From a checkpoint of a small image FSQ autoencoder.
Training: soap at rate 0.0043, 5100 steps, batches of 128.
Rows from block 2 of the decoder of a small image FSQ autoencoder, named by matrix and row number. Rows with one number belong to one channel. Each number is 128 + 24 x the weight over its row's rms, rounded and kept within 0 to 255. All counts start at 0. Numbers have three digits each. After the name is the row's rms in percent of the matrix's.
After each channel's rows are labels from the 100 images, of 14976, where the channel reaches its highest value: "peak on" is the class under the peak. Only what is clearly more common there than usual is listed. The data: rendered scenes of coloured solids on a plain floor. In brackets: how many of the 100.
# convs0: first 3x3 conv (decoder.decb.0.0.convs.0.weight, 192x192x3x3, each kernel summed), inputs 96-191
# convs1: second 3x3 conv (decoder.decb.0.0.convs.1.weight, 192x192x3x3, transposed, each kernel summed), outputs 96-191

convs0.4 100:146101136113106155081098120132101057087130137170102084135101162111109101132136116080117108155131141115130101137148075125104138111114135083137116191170122147109129141140155135129138130112144130123148117160129138136093128122148129131129139103090132145125150149128122122139115110114093096093
convs1.4 102:125147122143088099150188115142122161158137091094134131144134120130154145138120109149151096061102102163108162135108167107137155146114141161166092127104131140140114123099114151094146155136120115126103120074078079125162113088105156137114164126119163103112111101117133136122138162161191162128
peak on: tube (55)

convs0.16 088:119102137128132172117120126135140176115086137121117139114091102148138109110147133142130113137138079087119123121136142140128071111129116094116178113118154096129155106165138136128102110104155133139112126128169084136097145139086157143123097130096142126111110132114106113155142127127089160132
convs1.16 101:157148107090139058120156191124125101142119123127091112144125149119086151111132086151120124100142137123127125118116117085128157122156127151147115131117123084126150130101105118106143127148101108141155090107108130118111129133136160149088155130143151154143090165139138104140125150086141086098
peak on: cog (50)

convs0.20 093:080154137155138145139128126138153129098099180134126168094107137136070131125148127090130114160106069116111185128144110157127119142106182112111130131115148094164136103091164148105101126105109093154154148118157134084120105141121123129176112123096126142114150100157147124117136090138101105113
convs1.20 089:159123130122097122112141129147111153148122149102140107104143094085160122155094154145126175135153169096118115124146162086172147120162148114127100094140132133091125149153119091137123113165147176129092116130098123108123138117150165121116115127141099135128120145135101153111136116087189129175
peak on: cog (38)

convs0.93 102:160116138130158134089128139097111068167154119093138147093139128150129158145131111123166120110102176108116134135155091063132101154075101138095072138150115099130117128139104087131115147154079138101126127098108194155096136149132131128060090154111075157124177107146133128141134145134128122122
convs1.93 113:111115128117117148140117149132142152096124119143108095121144160108127103125120171095107121173126114150129159102102122188099145116146109131157167124085139173176120082113151160143107137094120127150154136135114073103165082120144096117134148121137191102137136125125129140105088116117111147126
peak on: chain link (36)

convs0.120 101:097088134143128139100107124144078117146123141088110131116104090115137122137143162154132128120124162182117116128148149122111125166110147128086179131091096143105114113102109131106111106141133107121124140102119121092166088125106112190125107137131180075115138126138111117106140099103147095155
convs1.120 078:152098124104139139126138104109152134118131072170112090143119127094130127137105135092151158127135108131119131090089171105173115138117124095139119121124145136127161121191145123125108120092120130121148145169112168134117113114123151104131158125159099168167124096087142113157106154135110176090
peak on: cog (42)

convs0.8 113:153166135131074085144148138077103084135108139108131083101102096122128140133132152114121146096089185134105137140162094107125130141129148137092121135115142161116145099113084131119109127139107108124123109088102127083145122146114096130126162126144122133134123114112130103133160129115061134097
convs1.8 107:131131130111169154135093120127133170113109168109130140161129132132121150116127098120070072131149102092174127092106135149101144132133130137116153136139136062120150146138222128099140148110117114140122131167093153158108133141109126134098129164135129124136111145069111084133118138154156135152
peak on: egg (26)

convs0.9 091:086109142152136091077137136121123102132153137143146126145144142142154143129151109143119120091115121114163103093141117136079081133113117125074123098125185117107124120114106129097099093090117119123160100124140117130090164129118169155139131110117136126111127125074110118120128068091132142128
convs1.9 102:158122102087085134161125156101157168113124153096177140077120130139109132125117168094144113184176122125116132165153117155177147156143117151143140112143086130153133150162151119132136120150111149133139170135165134172091130133133152136105113109107119121151136116184159146129150152149057096119
peak on: disc (25)

convs0.152 099:101121118130110138150123145112097111102170112118121084137151151122088091139177119109147133125135087154110123091115126141157136113098139171096120112154120115127133089149145107103102080031141128110112109131051050135108120141135135112142116112089126112104109182145148135175102137155122142154
convs1.152 107:171101122110142125093103124121131158156107121139119092099085078151150147135117115121130164095151159102102110132151137100113144146134144165121116088108101118139135137093116130111144116193118109132136127160148168065113159113147098172108119120138122116118122087149118128069139128075177119095
peak on: tube (69)

convs0.96 104:123138115124111074107122128087150122126121130150157108125130113128102147133117074146102069134115094085084128145165078118076124140122108133128080145144117087137146156143099134136103149113107094139101141163087143123076137138090134120086138118096089126113154109142126090126091145119076120108
convs1.96 109:128156140121140148144110123165098124143156082102125156158115159168167111118125147092108180150129124180145134124133141150154172136156156111139150119115119136143091075111148138113127141102116118105174107075134143135136103110134123145141120162149141104138136134133102130118182117151183149110
peak on: chain link (29)

convs0.161 099:110144113157023168093074099119107095151134148139065126134160119095129093129144140155119122121142107115111111089152116130122138138103112061111154148135135105154140158138137099174132126125135129119130132148119109120117145129127107122122134086119126166134103133114118139131120109121128154129
convs1.161 103:138085152157160110134151141136137101139118152128129139094108132141145104144128081113109157120092167095155174145127119152110072155153111113110102113112113107115100103096124101098109124118189117086117107125134118114138095089155145116165132173133106096128092128135119122120093125171090127125
peak on: tube (25)

convs0.165 108:121117145131140134144127138102110124149121151107109098135130142175141143116144103167125115111138123134125147129187157137139169131157145137057131144148128113118145113125156153085115112119131118157115145101122112139142116144072166132112117115103118109130147082157137130133132122130115133117
convs1.165 079:157127130108078120130124123163113140133135143163143100128142113092135157151102137050111133158147125120143109125074107138114109111124089135168104119130116143132155137181133125137098129140141142126096113153111136105081133118159133160134146150143092132160073160115118152124138167106164131132
peak on: disc (29)

convs0.41 102:096161098127095080192121131169142130115113150162166129175123154116135142114166124140128148131100144118125125115161165125073144141122123127119165148131152163133089162088136130125123096109135106097127114142130125145170099090115113124132117117135146126105138137135173139176121121154134133109
convs1.41 090:136129119140119121074135142101136136137104121123074115122108134166156086115119110109148132137178092101166101178134106122151078126126147150152137150124088081116162108121169127120134136118094094164137145147103127123162127136119123117136172128113119083112140109138116139066105133110098143114
peak on: disc (26)